config.toml
model = "encoder-decoder audio transcriber"
dataset = "babble in 24 made-up languages, each with its own sounds, syllables and stress or tones, from a formant synthesiser"
train_examples = 39062
gain_aug_db = 6
input = "waveform_16khz"
tokenizer = "char"
vocab_size = 55
encoder_arch = "transformer"
encoder_norm = "rmsnorm"
encoder_norm_position = "pre"
encoder_activation = "swiglu"
encoder_mlp_ratio = 3
encoder_head_dim = 64
encoder_fused_qkv = false
encoder_bias = "all"
encoder_qk_norm = true
encoder_parallel_block = false
encoder_inner_norm = false
encoder_moe = "top_k"
encoder_drop_path = 0.1
encoder_num_experts = 4
encoder_moe_every = 2
encoder_expert_mlp_ratio = 1
encoder_experts_per_token = 1
encoder_shared_expert = false
encoder_wave_strides = [5, 2, 2, 2, 2, 2]
encoder_subsampling = 4
encoder_layers = 14
encoder_width = 192
encoder_positions = "learned"
fusion = "cross_attention"
decoder_width = 192
decoder_layers = 10
decoder_norm = "layernorm"
decoder_norm_position = "pre"
decoder_activation = "swiglu"
decoder_mlp_ratio = 2.67
decoder_head_dim = 48
decoder_fused_qkv = true
decoder_bias = "all"
decoder_qk_norm = true
decoder_parallel_block = false
decoder_inner_norm = false
decoder_positions = "sincos"
decoder_cross_attention_every = 1
decoder_tie_embeddings = false
residual_init = "none"
optimizer = "soap"
beta2 = 0.95
learning_rate = 0.0019
beta1 = 0.95
shampoo_beta = 0.95
eps = 1e-08
precondition_frequency = 20
max_precond_dim = 1024
one_sided = false
adamw_lr_other_params = 0.002
max_grad_norm = 1.0
max_steps = 6500
batch_size = 256
epochs = 42.6
lr_schedule = "cosine"
final_lr_fraction = 0
warmup_steps = 650
weight_decay = 0.5
adamw_weight_decay_other_params = 0
Rows from expert 3 of block 5 of the audio encoder, named by matrix and row number. Rows with one number belong to one neuron. Each number is 500 + 25 x the weight over the matrix's rms, rounded and kept within 0 to 999. All counts start at 0. Numbers have three digits each.
# gate: expert gate (encoder.blocks.5.mlp.gate, 4x192x192), inputs 64-127
# up: expert up (encoder.blocks.5.mlp.up, 4x192x192), inputs 64-127
# down: expert down (encoder.blocks.5.mlp.down, 4x192x192, transposed), outputs 64-127
gate.35:500454495523478535491474486481484545486502489488508482478461505535571455526485486530537474472527488493568530531509459490503477411519479498483481489488527498491452484487489500480524492510532462
up.35:504453500537482507496464478477485534479494481494512465471476523536569464521498474526535511471528508492563538533506456505504477430510489514494482493491512500486460514485482480484527478497514443
down.35:505485507494468528463493468558493503494499522499483496464500485484492522526504522551512438511512490490490497466486548481496557506534518540485503500479485482558553500485494499486524485472497489
gate.36:513497491469493555567502490488510485525468478477507467500510517464504517518499476501513543488493485488486490490504489466534497553520535484488486510484500514495492522495498471500530520535527494
up.36:485473502526480459446488523473498481488505507512480530502487488541508490451527510481517495493486523515495515525503507533451488441481490511511518492488498507504508491499526522544473503478487487
down.36:461490464471556517498514479528524485484499502486502491512510461504519523519466494480534525516495489501504465463461440521464509541532522510515506510511518457519449472522488485471500508505500509
gate.37:520517477521521490495475493514538499447487520492545550471536511462528501515496509492507455471532531546482506506515519481449515497539447529505508502482441560504464555560513474539547482481510491
up.37:536497509570475508461544517475530484514488476538465422540477558525460488455503532436505562520445496510458475475506503482477518515460540455476431513528512498545542514454466576483530510527508507
down.37:542476461534495488487479455441491471470511496524539472548509522519516523514534518557488515493500538505493476525525494515527490491517495523503492545523455501476552465421461467566481515509512482
gate.38:479503507475529487503548509479503485456482535514468496561525502500460514502467569489494506514493500504474470495490504473462495490485481528470527521519485518509486537513519485486517518483502472
up.38:487512495516524488483541524496486502461462535522487473546528499499476507495480558480517482493489486514479479505499503465457530495462503517486536501512511494528497561505493456495501514500519498
down.38:550552503465500452522481507476503462520493474440521510535452550456542528513518487465508493500484534513475521525485527510482478502525475521477498478479486494476514468516496468508515456506463471
gate.39:486497544493531514502507483505508533519488525493481521542514469504459534484453476519492521495512528522525452518540529512537514502536485461488459506481538493490439507533491496501476478486450490
up.39:500498528473521520511489473513499555536491530497504528533488504500448494471465506544473516468492548530533447499523530483525510466531492457492481508495518493490427515537506480493500509487452473
down.39:483493506494521451487460442537502487494484498544493551508494459465494496555553516500447557461480548496499533505512474502515501486524502480468533496513496427543508448521552488476520484501489519
gate.40:533553482481512546515522496491500514465523541541472502494457522476482481500482486532521495468500500480505510513533526491521470469522518493516524517505428496532493471470509493519552526498518508
up.40:489552481513538471478458499545504522514518513492504494523546496504482527495533468475466483512527463521520511468472472492489513515481480536477497504477530492507509507451522515464515498511501502
down.40:492500455490479495492502460475558498525524512484461490460499480487433518456560454473496512500529519513498449474500473501436489480476465476464501487514467500509477534499503480501466485502481494
gate.41:453527520468460489471512486482471484496488453450541493495545522437476516482478456480494436529481491477499511494466501520478470529448491480538511514459496518483507523525491454505501537505533524
up.41:470523533479454505466520491484470477494488457443540511511524527433473508483493462449481445536446503488521493503493483497476460510442491462542531520452489519473512523505496468504485526494527529
down.41:499469513486501482498502486487499475480503540518483509523519467494507454509519520496475494479552468482494532540517532496465481497544475506444509490496506531524471482504495444455512535522533525
gate.42:505473544488482494482492498510501521492508480511523508502498495543527503491483491486502488472502479519507551495504502505536495486458517498466469531470480523484504491474519472493466523501492510
up.42:508541502483496489504515521525555525494448501507511482510510510500489480496495518489521473507466467537518503516541529498517484506526514451492463478544482465467531527486481516479482544498496461
down.42:532485529515516488480481512499517495515480518468491510508537494506515485519472497521478523485519506509495475489479485516509540517544525506506516495529509468519502538504456514482502485494522475
gate.43:471494486463456507521503467522528502460521507526464496478504494462446505473538509503484482453474475489479470479485537555510486494482484509474510507519470512510485480496530504499527479449505484
up.43:470480484480456522523484485512511498462526494521486500511529486477495521484516510509486491460464469486480462470486541550493487469481485500446517483530484507495482508501538506506545469458505477
down.43:518485468495492493527495536511439469501466498475494499517488475464486519493484532447530485462482495502541510470500499505515531500448492513509502478490484502457514539499463506449482541537483485
gate.44:478510498486478527504517524508457514480506501469517476510496453521493504475529460477474476491537505477486479554515482510501516467492512533518526481501510527503526496503495462491505524474489487
up.44:485506507492497512503518511511472496517467512471516484513486467498493466461524470467525472507528519499480473538509483507487523466497500536521505471513520533506503503499492471486472523487493499
down.44:492479503499481466474505505461515504527511519483482534526494472504493508487493476496483453516490514488484524477496502477482558499523481488473491491489520475461526484499526488508551490489503498
gate.45:515518495476557469472543543430496526476539555476426507500449440494465475485504458532489473480549500539557532491483533446505514490483497501516541493470511548516492506505437528504532514462500520
up.45:481456499521476511553468440543515501531461474550589503513545551517494525535502568491519513507430511483451520523513486570530505542490499477506481521532490505468500480526555480508488464538500486
down.45:494446500518529556482452514493467494526477434512485468464520526514509449492453489495513521501499492538511521511484487525501513501474480479491509514515473517517562578506494546502501482508499470
gate.46:427493514535512512491533479518510499544496523541507497515498505433487485558537504474513508486509484537499474510492534493457499508492550512472509547501520510555526476459505480460484474501490494
up.46:486481489494534462526565507514494465499539475544496467494527541470511452563556527489531523515482450504479464495510507500465492479474532508519448570479512522528470467488510506488511542508487494
down.46:488510479535480506483504546511504476478521505519473507521495496482476519471473501508476439477527521499490470460485498479475467476491481451446524537496489523534512512497485493520498540520461469
gate.47:478516516503521509495483497522541505497525517529501522498471499498522531516481469531492500532478533518456547516446466499466478486480468487512520507503489488477497507516489474529507483451491506
up.47:501490526494489498497489505531512505481494521520506522523519467496479514522477526499462496535507526488499510502485490544482482491479468512484466488505511466478472516475513472505513456490510504
down.47:489483500512481505562472493511490526513512506495480513553516499487527489526542492515538500516472514499492512466476516496510504506506504493520529516512498501516494488518510498499548530462501503
gate.48:470509479490503499480473538493493525467501531476510514530515497514493487531515503504497529486504504515484439472495474477504512513526524515534482488494473494517502511515525485472506462512512513
up.48:514497484510475483507500482496463459530511482480520498507495514491538488493500509513490484537479520513478521498512495513519480478486483510474497530473504475494510460474487527530503529496507522
down.48:498474493536470487498539522484483461544529502489490481512471471527486495508503544515487520524480489503488505470493526526518478497503501548475475495504472528532518522486536493518458449494473497
gate.49:468507482480503492480484537495516520493497516491485496497524565502510503500531508455475468538500501491512530501497484536497483513494481547514470482486474494497476500491515502516494502502478475
up.49:502507519463501472471481508494490501487473482520499493510532497498496491513486506497518534498474482479512469485508514524515501485499515468540484509505502514513489488499530521481490513458496478
down.49:499532503516493505471478516492518503451505506504508511519479498484474495476469499484513506497486516483504503510489513496525514471491519506495482464484504475513486518504492487519514483487498460
gate.50:503469484518536492486521469477470505467433507456543533468501531505540505501494473499504511447526494539522482471474498516495492482501513464516488493506522470531523499491465488463467492514485505
up.50:496534512468462519494479543519522497532556505537468461527484460512449503495500537492505494538465508461484516521522506504494493519504496556466508510510463511486479492513525501535532519470506478
down.50:516501508491550509474490504484508485521459453493533494505536521515522524497485490514516489497571494520485477494514478511486480475469465514508471489500499518478529516478496507497494509507534500
gate.51:493532521494535501467512496491506485458506525467554477544472536483476454448508519498523491501497504476521479452465457489523489475525541475511551540499527485535518466478516523531522512486500528
up.51:413546518496453496510504526535497518508498511501520467518517496477515448501526499469527500511506500472497466452483491498520539504497527451554505499513520472503465515529520548513522480502486475
down.51:493496498538526517504489505537513495501489522512509521526479514473518486506486494520518502478451493509426483486502495457503534556522533498467508528499463477519475538541471515457522517518480490
gate.52:485504510466471525463500468483490529499467487549516515499492502464498523557441469487488523489520478535467506474454498518493463510463491459500507455517493492483550502481550519466556486487473539
up.52:489501516478483534464504474483478529504476474526498514503494495475507512539452481481473531483531471543474521476447499527494491497466501448511501455517506488480549498476564520482556486479483528
down.52:473508511478530514517545485470520481515508518478499475475465481565514523447481468535497494497517498495495507514543489489519497499489512460534501467498514545507490490491489515526480493493503479
gate.53:496483519519484519520486472515501475497465489528506522501526505523519528486505492483488521523518460496513505489526496501492455483502472491502461517495517492507500491473504507496495499507507491
up.53:510491488511535495540509472471489488499500481521494499488517509484493525483508467503471521505517495511523491461511496494493496506484481498506500491462545483500482528492556516518505527466490465
down.53:517457564509495510501511463528527492509494508508476482488477450463506492495485495523530458496479464504528480515504494549479515516494506488484485505481466501554527515504481526516468521485500484
gate.54:537519545461519476466507507495476463523486511476479481491458483527515504493494512484505482483530501506465497539521528482517515483448481476456525503468498493461505478500477492586508493503497507
up.54:472493474535498509532490488510524531481518483521518527518544511485475509516483491528484526522490474506532495474485461500479501520547521504533483498534513517547491538485522514433493505494514500
down.54:482472520459484481448504505473506477517500502484492540480483467485505510489496514506505531481503470490451466482525528512486499512497525498507517473514528536484469558476524477521470471496529481
gate.55:494458515495496503496507500479487539486523487463527537507461510454499548453515515470515473456472470467494535498451539532470493527481491507496533493471501496476517493527529538514500508508508504
up.55:546539464462511504483480496481511479516505477539493503494529528509487470489489451500530482502505539496471459510529407500526503503513511486488482475522498496503481483537499507509529517521513512
down.55:506474490505479465531514508482496486478501451502492505507520542532516479512493474513477511439483491481507500485481498515503534477511522499483514514497465499472475494497506503521481522505476489
gate.56:517501496503500536488465511511502472502521507511542532556479509499530495482505512505452522486520470501502497493462471492505508503487507455508520534475488514480498513529561494498549500489511495
up.56:518499502499509504494508524477503529523465460476500509477506476467465491555504523467476519517532474535501552513514518501496472500470481516482498493524509496505509514533512507493459486556502505
down.56:473528525492497499511498516485487543526500459535494540508516530503502498495517499506534465466515458509505537539580492497504467494513465484466499538502509515541488455536500518482531492498498522
gate.57:461511458516475495538522523497511504520501489511489513445514483495496489490525516498460521508455540512482514498500497496475485496458506463529472524521494480475537498513499450505498500492506498
up.57:542487535492478510551514506506515480494492517499461524547524495495528524492469519515495534507503526528514496506511492478482457514508544502503458510498518493488484509501515503475485505515539557
down.57:486483475516503511481501458545489529501503546516494521507528506532533493527499500508515524502511513504456504498495475474464490483495516507475525523475485518505529464503493500468480517491523513
gate.58:492542515527523513559478522558595511509518446457535529476541432430527515537493456449485502536490454502498506534513556530472515484526527513498486518495476500524505450484484577472537484441500458
up.58:504584534456490469509490510509574508517483490471494517489511484495577519513546530453523509484438500455472505529532483545504472529550484494534505546472463502535510488494484570535561460464533475
down.58:524500488488500528505517455523477528527505477506517526524486553519464484492465487505572502502463519470530549486538490491527479548499523526499514470513523476509481483498474520517536472510480533
gate.59:518492470502516502501500496518499456492512493519483495511511489496496475560500513500470459489516524520515492508522518508500473497469486495486509486493519511513519482526482492507491488488490525
up.59:524488476498513462498494514472452513506465551519510492515504507527454522505482537500495530496496480473479485500510509478484493505493495498505510492479482516526495485498468496517534517534500514
down.59:498520516506504481495494511501526510499487497511524505471508490461479508510478484490525498479490499510523487507478501497493503469510508495478482476497482521505489493500513499506495486480488502
gate.60:488491490473543512525505475512537483552496473464517468477502457456548472490517493507560505491520509460517496483507499528463484510527465505472481492514487518548458524493501525511508505523477462
up.60:553525487543487512498455490499416473484496535502502504525479555526498530506490484478451497496539480497492508539491516474519533509486551505532504515483518508484490478486554492517461494530570615
down.60:544490483521471491498476472495496514488502487500561488497475515499487507502499528515533491491532490475469528498546482462524488462510516462509517514496528497523524452548493526523497539505524488
gate.61:475542513509522513514476518525491464498491562504526488529513484492546501502493550479530531509483534496537494474506512519510503500538482469541539526496527506531555491538521497523509515520518539
up.61:479540512516498472502443473531497454517495547487538494530540481472535514472454540512502491535488523458538482439479500524483506500553470502527530527497546497503511506518484497495499496526521501
down.61:512482478449530513491490438493463539463482481509473540545476491532504536466491529471530512484501519524486524462483514523464482498500437477456469487482482469531456510500533485527540519509512518
gate.62:511514453472487443479477515531508504524518515470480503477466504457490502524459441490538516503498487505533510473523505503501473505525492494465493474515519530492501547502540546515466473510548512
up.62:543492516497511531441491510543523501469546487528515498485493494525484492446504556544540529493528515529474510499479490498512490463486500496508512531510492464527525520475499483505496505517467495
down.62:451506506524481541529476524522493527472514491538447476483505484486532504493533510498475482469475502486483536461499463510535461533499473504534514513524480526509479470487543516510488519497510477
gate.63:515515528496487497482523501483480526456456529465513514519486503520499464500480488415472524452453503529526493486476487487539540483509483491544486515479483506489493519468486493531492530475529530
up.63:487503493519505508471508479443494505507483558475522510530493482517493476481495456432474541474459520538506516481452475501521525465478514483518519542469464516508502478525504467486526508486514511
down.63:486499527512503524501536507492479485518518518476465497526514515453487500505497514514480477508502531484468507490485486535488513517489506519507463523478482460487512438550538506516497474477460494
gate.64:418481528522454528529474526473496508516493513478443516517495503508481467518484531519446463512527528551497499453525492497455475503509518509563556454529429534482514497477488506530461446483489511
up.64:578502511489526493485511462531501506506501467531563490496532508472527515451527474489549519499481476464529501553501519516531525498502478488443461554483577476519493506524518488482531525520505497
down.64:558485476496478522455476528548480506506485514510486493521472547473507528422494469479498438501453519500532492529526499514522531497508520503480481536491509539475517579520558441488525479488502500
gate.65:525487497497519527525508533494459519486544517466531482490467494504527475474464509509526531507462507437530482505533535501488480469480515479524482476488483505433470516509488475519488518492498492
up.65:460491503526489498467479482490538483503470468526471510514544502531497510528564499504463474500538504557474513479465470522492521531515464524459522523506508497563515488487493512499509471492481496
down.65:505503511490522486542491475491530509507476571483494529522526519490447523492560476479455493535523461483473497525471542472465509513511465496498527492453507501476490474494525531497487511505496502
gate.66:470502522470524502521502483527502486501522513484510469482526504494505491495468480503506448512492514459469506513511515511504456472518463512513480497483465488471518501471490493510523488522504493
up.66:494487471509462489506504504476523480501503464501491511492478524512514522516511528490509530464496453544516481484531541478502537489515532512464536551506488500523458472509503489501484513511498479
down.66:481506526455511505524482486502499519501530487534489489521515457528492532485496489453521522558513505494554479518473528496470535499470514511479451530489514473492537496520491560477516522486508478
gate.67:501508574528482452497473466512475482510484518496515503496491530498481499486472504495497480489490510537517479491532528504495457513513472498507470491519484496509510483468502532499505501490501515
up.67:527513453485492505527499511504487502495504506490492487506486495478520514541518513520513520504503470508488511495467528484513513537510487523464505467504484511486516500528465449508509499513541494
down.67:503492484490504510557540518545516476482508522513488521483502550567493530495517527480503481516481515503444477493486477512505520498506492499510541524526462483478529488535484488485520489535535505
gate.68:531481469508486478498473444490511486497545455507487516477501470489499465546475490533546473502502473500501530482529529515556448483548487531487496519495524534503478547528475494482465507504493453
up.68:482508510485493518489490531478486482510525518446533540519521502492507522502484452485471486541501485480516443512468501504487504511522486463533504487459497497511531468464497511537482466507507524
down.68:535509511490496460500475508489543485515536517506466507506516557526495480524489496524484503475506548523521506471453510508488504505486438509520505491484479526494522511526530494495502540544495527
gate.69:501506545522481492533509506517494502474522459505544528481496482480493480491484470500493463484465497475558464481509514545552523504502525555483515450509505513523548463477479509496494479483513517
up.69:495519470517488525465514501473518500498467523475479498519495498534507530512499519463521505521497478547444510519491493485476492505476463447515479549479524462471418545507503511509488518499477478
down.69:494501515478461496500524484532548506469493470505522531529512475465491511524566524497548500500463489499470517487517552540468519506517503510457501525517497497480485536512475534477496544442510496
gate.70:548518500543518458436496505472464460536480447478480476479482506492515485514488479549496446485467523452477407465473529497514538511505492510499495519489501495531472549517468468560504520513518449
up.70:539538536508521460470496506453472473560501457469495491502496512499492527515479469531468450484493471496479432449490574492491491509504454508503512499486506487505502540506499504536521505482498467
down.70:506497495508480481506494519504489477491474546515487473512500513499538474505485506465480513494481506524523492486528484496474442452532478520479500512517459500503578478483483495481477500494516448
gate.71:525488507494510516491513498473479508485490519479524506490466483439545468497458505517514527527503516483493491510483504475502501537468505503531438502459485531520517495521480481500515515495511536
up.71:509456497506540549522457506461477481496522520458508483516493503476540494499514480479522513519477521492515496459482529506478516493473531547532434473448503516520521509519497481507499484504494501
down.71:545490487528502499432507549492499478452477482515491503472506483487497505512523502479503497516497534479484529479472504526488457480485524499515480507499503482476494524527511476477530476508496482
gate.72:488507533525478522483499501489510510517501515494492507490475485510481496451522507519492538495512520541440495499490482481514482480504514519544500541514485490512477490492515477505515495495498489
up.72:547496506478536466499470478504485484494498480511520506489529524485531495515460500474497469501521486480534500494513502506477495509510506485485520483512511511512508532487490540495502498473518516
down.72:501518518521512518498516511477499489460524500486503505513458457518505477504464485506495506520473508484473464505515483512510481503524518501535527537497529510495493471495483490517483511508493477
gate.73:509517540514546479461488500490488515516529510477484484502511504520496495504523483497505528471483463495506504472500488490535484453500486511554527444476494460500540500532510463434511504532476515
up.73:495516539514552463476495503481499509509543502495493473503498491522481520515526491497538514474480445512502515463500500481529478463508494505538538463465502460493547489521515475453489524544482524
down.73:490508519483493498520494514466518489526520482529505503510465510472535501490472500497491536511505479532506514496504455481494517501509497488512502562509550498471513459508515488453507464528492511
gate.74:534498467516543478491493480500474484495506505522496478494521474514501458474518521499464496490462479482478509493527516494474474492506480519471503463498517545476528507483498494499526528501493491
up.74:461487506475499506503493527489482488478505473516476506495487518455481523508489495486483503493518556487480483484463468486509527491529491510533492511518501494505503475548533509524506482492491517
down.74:510491523485471522481526457563508517468488510477520503491528452461483503509499494531490535483486471499507495450508546496522486504497500512532476507508508511561450505483540514501490510493485489
gate.75:511508498515495474518496494475466514503507503482527477482482518531495504501511488520484514484501583502491510531492512522501533542503507521543494505548487536498520498485518518480468513497506484
up.75:495521498500470471517474490481458484528500499510492482507517515538491505504529450535484501476478575500496490520519535524519525546492500491524499466556472539473506498503510530488442497494484474
down.75:498507474509537474503478497506466529477501498515491517536477513507493486471523475470514503483528519540492485490469489504501486465446465508510529498523488504531506503477514511503476449472474463
gate.76:489508516490527491504506485499487483447501515486552523551543462484498514495474488498502536491512530510517467507507461499545460504551521480531497519502477540491553434527475463508489525482528518
up.76:533465489518464496493486500495500520541513480529470466444460527507495475507517498486495484511497471491493511492504543508462559500466471534471497465492517452497448538483542542495531501524481470
down.76:499512505482532501507527518498483441474428458527509534511510534503538524446506534507501505502523543527485500488486471522551502477467520518531537519487516514500527501507538505522456432506484508
gate.77:477490538519486491464491510446477494474518514493491464529512518469505539511494500515483526434521504496486500491503495511494488471480535483470485525470476521521501493516488507550516523535506515
up.77:505511487519477509465527511452498509482537478455487466499525489474495507497482473520470509448501519542474466472502508508482504477478514463469486495484504539515505485526468505515512525541494523
down.77:503476473507523546537455470474531530520502489530545501524530504516493508540511494515490476490502482476478536487476504516455521477508473543492505465492551551452437479495479513498507520469472533
gate.78:486490513545468501523500512487515460491493504474496495480502526524555481505459465548512472495500472512528542537487465502518528472488518501532523483458548528533534498506478493551444482514511531
up.78:478492518518447507523510512507515492483496489484486512487503551510550486497460470541521457464490480512509520523495482490514525475500538513520519455453536513524546484507475487547480506524521526
down.78:475489461519520484480487543541464494530537506515499499468489503495539451505532490450499482497473551482494509470448492517515486473528513486473514479487508473512543485495500488506494483503485490
gate.79:433530518521472494525480493499506471492552492471518461559517478505486524514499536491547462498477538483511469461507489490502489512515513539509466521504466503503483500507540481473515530450453511
up.79:462482504471467533538479487495506526501523535507527503449505477504458511543455553516504445519516506535498538460474487538443496496525503493508467522513528506499503449511498500452524553479491500
down.79:518486470483496512484475505485523485503486515541514497514484516496472452544518476528490532535497543487438528490503512496487489511493467513528519542547513482494506504507493474512521527533565492
gate.80:506493510544525497540486532494487462508483492494494489483518483513492508541498487496524506486503495503508525459493489512501467485481464522507483491513540513485472488488495508519507505490500516
up.80:484510474448448493481524457491499513500493501510516481534459502488473479497551528560477518548549538481525490518505509530501515520516557490508552505519438489542515527502504516507484487476459489
down.80:498461518494489458504523472476512469510501504534507509535468490511490501521534505560466517491505489538468501496525492431481500501533478487475505501446504473526512491505482500481453518491492528
gate.81:523479540483478502503468499496514510532551516506511491473547532512534513509507495500498535523492467433494502510544468522461526492494538453544544476481511517454478478508486485446481517496501476
up.81:494465487519469511465471514529526528498468538569515469514446503517502533534493474498484496516527509479506479524479520472504508465504465538487532517527518428542524486496555498482484473530486495
down.81:506534544503468505512513552469560476500543453526534497525482531526505508436495542498478456492501436543475513511508520511500447519477498487480486499520483531500478511518496516501502474523484519
gate.82:517517542506519504481498512455519494546485518489547518520478511494503493493509491491492518474485456480490492497519508487516527486539488502550487486510549489464503520506486500504474510517533496
up.82:484478467491491499511501466557489498464518486488441494489512485476513504520476500518480478553506536520497530498482485495509492532469511489478504508494465499513523487506506465516543523492470486
down.82:539500512535476461535487506531448513491457475487568457493536463505522487479516465482502515541501453478533488501501531500498518483494512462508474525502506513516457495478518506512508468486500525
gate.83:502477445482513553492517465532503510496523490508479515476482467473578479490489490544495519527497515499504524540497482534521527525504502515501521461504490510559547518437502514527432590514503472
up.83:471465486443452560513527464545485499505510539531488502466481474493534480517498463519491503555502510495521515524537475533563508468476521479513546476495502521497515496472487505531443567524505505
down.83:476507524497480507513483544498561519517492465497479502461526478541547443459484485520518501506474487506501513503503488483474477508534517513477500503471513481511495558500530508517502518472531496
gate.84:523468522515470460418461493507543499546509469492487506504467500498485490507499442492483498508480535487506505536489512507478513545493478470459493486494466510543502493477489462495501519514488482
up.84:485496491507489518482487490533482504464503481489544476491548519517510509542497523481563550504518456473478492500524484519456490455538493496505491507458523479453498523513503503474491494493473493
down.84:520490497511485473485463510542490514514504500494494502518509484491482492517506541440514484484533520520467484520504486529495480490466477503491513482458481502482537495483501503504514458435489528
gate.85:533475494516552528514498535513477534474508550480511458521475513468520490493456481463554504518440535459509512544472481512502493492480477528505469470458468492478494541504537471496461488528485477
up.85:525490470518547520501494517521466533459518536482522459503476509482497467471467483476527524536449532453511497549463486466481498488475484494509465481468497500474495544498545479492484506512506483
down.85:489483503470473515545529536483481498521526483497477526511501538507513481475499493444557476534497503501545512503507514498484448480510549479495482531531496511540488489473499499494520507498522502
gate.86:513473505489517481514512516495528485496529524510491492531537490527486507500520497532489512475490492503505499502485511519490482492458503540480469513515476481505502477458488476482514469497494489
up.86:461496492514466545507544494527505509477482504467495498520495467493502501489500507474513492441523471490501501522514520518528468482496498497463539523498506465522498502518494535486479511523491494
down.86:473478513487513465503478477498522526522528505504496532489509497474496493489474495500502498540542516494513481527517496526513488478492504527489455496504497538512495526524512488539481540550503518
gate.87:482553503524500487543523504495484503538520510524499467471528505488508511497481454454470483511481503506532480488503491489502537535497493507525458465513526496467510535524523504511510518456478478
up.87:457515490516499536538460500478430514451473470481527506475496495498444491519514492484506510524495483504463501523452499530474503505495559523466511492480524533549485494477506480552499490496504513
down.87:525482503456511482487530520471495495490499458495490486540483515544500489502495494487492489485480561492472490516508450514475516476439516462496518530505516488529489528479480501510504461517465495
gate.88:496473489528489511500492545490522494511515517513519509512519486508494511512501494494503485501495493480521505501504491487517523507481536544514506505511472508497517471495506505493484514495506504
up.88:527495513521490502485497550506485496502548511500500517516507502470516486513518513484521456524471507511496507500514477477499468521498476501507493510512515514487465507483488521519541502541508507
down.88:493463510493479499518524513546516493473498476506539500528474510465496526522506512454497483467481512515512527521510506527486491457496496496497496506496498513469475486474502508491504483493481456
gate.89:441532468497490501538487533547513483490513482484483518514466511535500523503476512440536522507494477511489506483527476486537547577473511451476519520506553501496456481500524494470482494533568534
up.89:498463506496511544493485515424557519506446474521547473483517510484491562511471505541453516477474555496479507474525477470491475404495480513557453509538480472519521497531447477519522509458480490
down.89:483537497460493521536503494494464513530521460478499531491527462542496591494516515459485521481551509541516474526484504543475474512429475518513537455507480465476506501492467483444534481486463479
gate.90:560523505512507489500486545502501480552533493513556462439541505484459497488453515480543494499462481478483474530469520495455521510507517533512484488512522504505517496488507541512483523505506501
up.90:509499515511513518489466508535451483576544510520539494518532499488490555479487455495528494488446499509460529516506497512459503465543474489477475486502497467504553485487495516536484503500490528
down.90:478507496486537540474497508483495490452496498514532545497497536460521448463483521547506448507487533528490515540493485476491496481517497495528467481511493530517596482449554464515494466512510498
gate.91:497579555519508541529515498514512501456524542510450491493478488453491491504506503473480481517457510494518503477465478515418482495474500507492507529487527466542519568530487501487493514538492521
up.91:506455478488501465512538518509491518532492471468549505506518478520491520525528497514511509520565480464531489519552523498532525529491466495529521482519487496466497477476512527502518490487497464
down.91:499496492510448507520524539518480480475515493497514484539491489499485507527470505522505503507479474499528548486477504500491518491501479452465481506494500466543474432504541457516503510512527505
gate.92:479504530492486466507541490491464503510512476524492495497525535512530444486495518512499522521532519447497514507530486521499492516540476488498517503498521505484514513477503521489505504486517498
up.92:509503474509479506472488519503516494508478485498500545504484505517492517513504504532487489501503522497516496524534489529489469490523492470544501486504499492489537501501460493508447512526477485
down.92:518493486491509518515494498536524487468491469535514502515531496473518468484514492529494473489458492488526543517478516531544469532483514501471477486521501537507501499540494510516508524513499489
gate.93:492473503473538523513508502508489497458497517527463550493466488466551485489544508521484455472522511508456491489484497469450473424451507488477488503536463499522526475508523438531478526521535489
up.93:543507489544510476496510524511516457527544502480494491510531512528477506506515512500525534524507494513538534505498477523518517550561465523456483516445504498464516558513489591469508514477500512
down.93:461492509447568516511534530490505551491523518536506523492501527514521505458435553494491485504501502467472471462510489472451544495473485492517485490500483468497570504525545454454513482503506468
gate.94:514514494545522499487453518497524452487514509550530535488529489473485466469472500519473524485471501536438461531479481498474471521475509540498502486513496507502570481482499437516497494504489505
up.94:463481481477502504527528475518508542516454488491500493491479500517512515527521541499502503513515509462528517491460521523525516471527460498488491501504478506515470496521510520530494487505499510
down.94:483488539524474500490476495509490524518444520465477534472540490488445471479508514481475487522522524488497506510529509484498537512455499503526470513458488493504523516539522483491524515460496509
gate.95:463550541513511509495455482514462489492459458538483541488508515459486483485490479532545463485484516508493471461460522523531509521526525490521490520463509509488535551484466475521505497505500495
up.95:492546517505503496514466485518474483502497459522498536498502516484504499472523464535550461520497515484517513485462503501508517497522482503518458570494535499504507564477496498497522491490494490
down.95:499505557498491536474541503452522480542530495492478490529490538445526467506461463461508454500506509525442453506464511500543488510459516503487496488510521514530526495534484524544523458505477511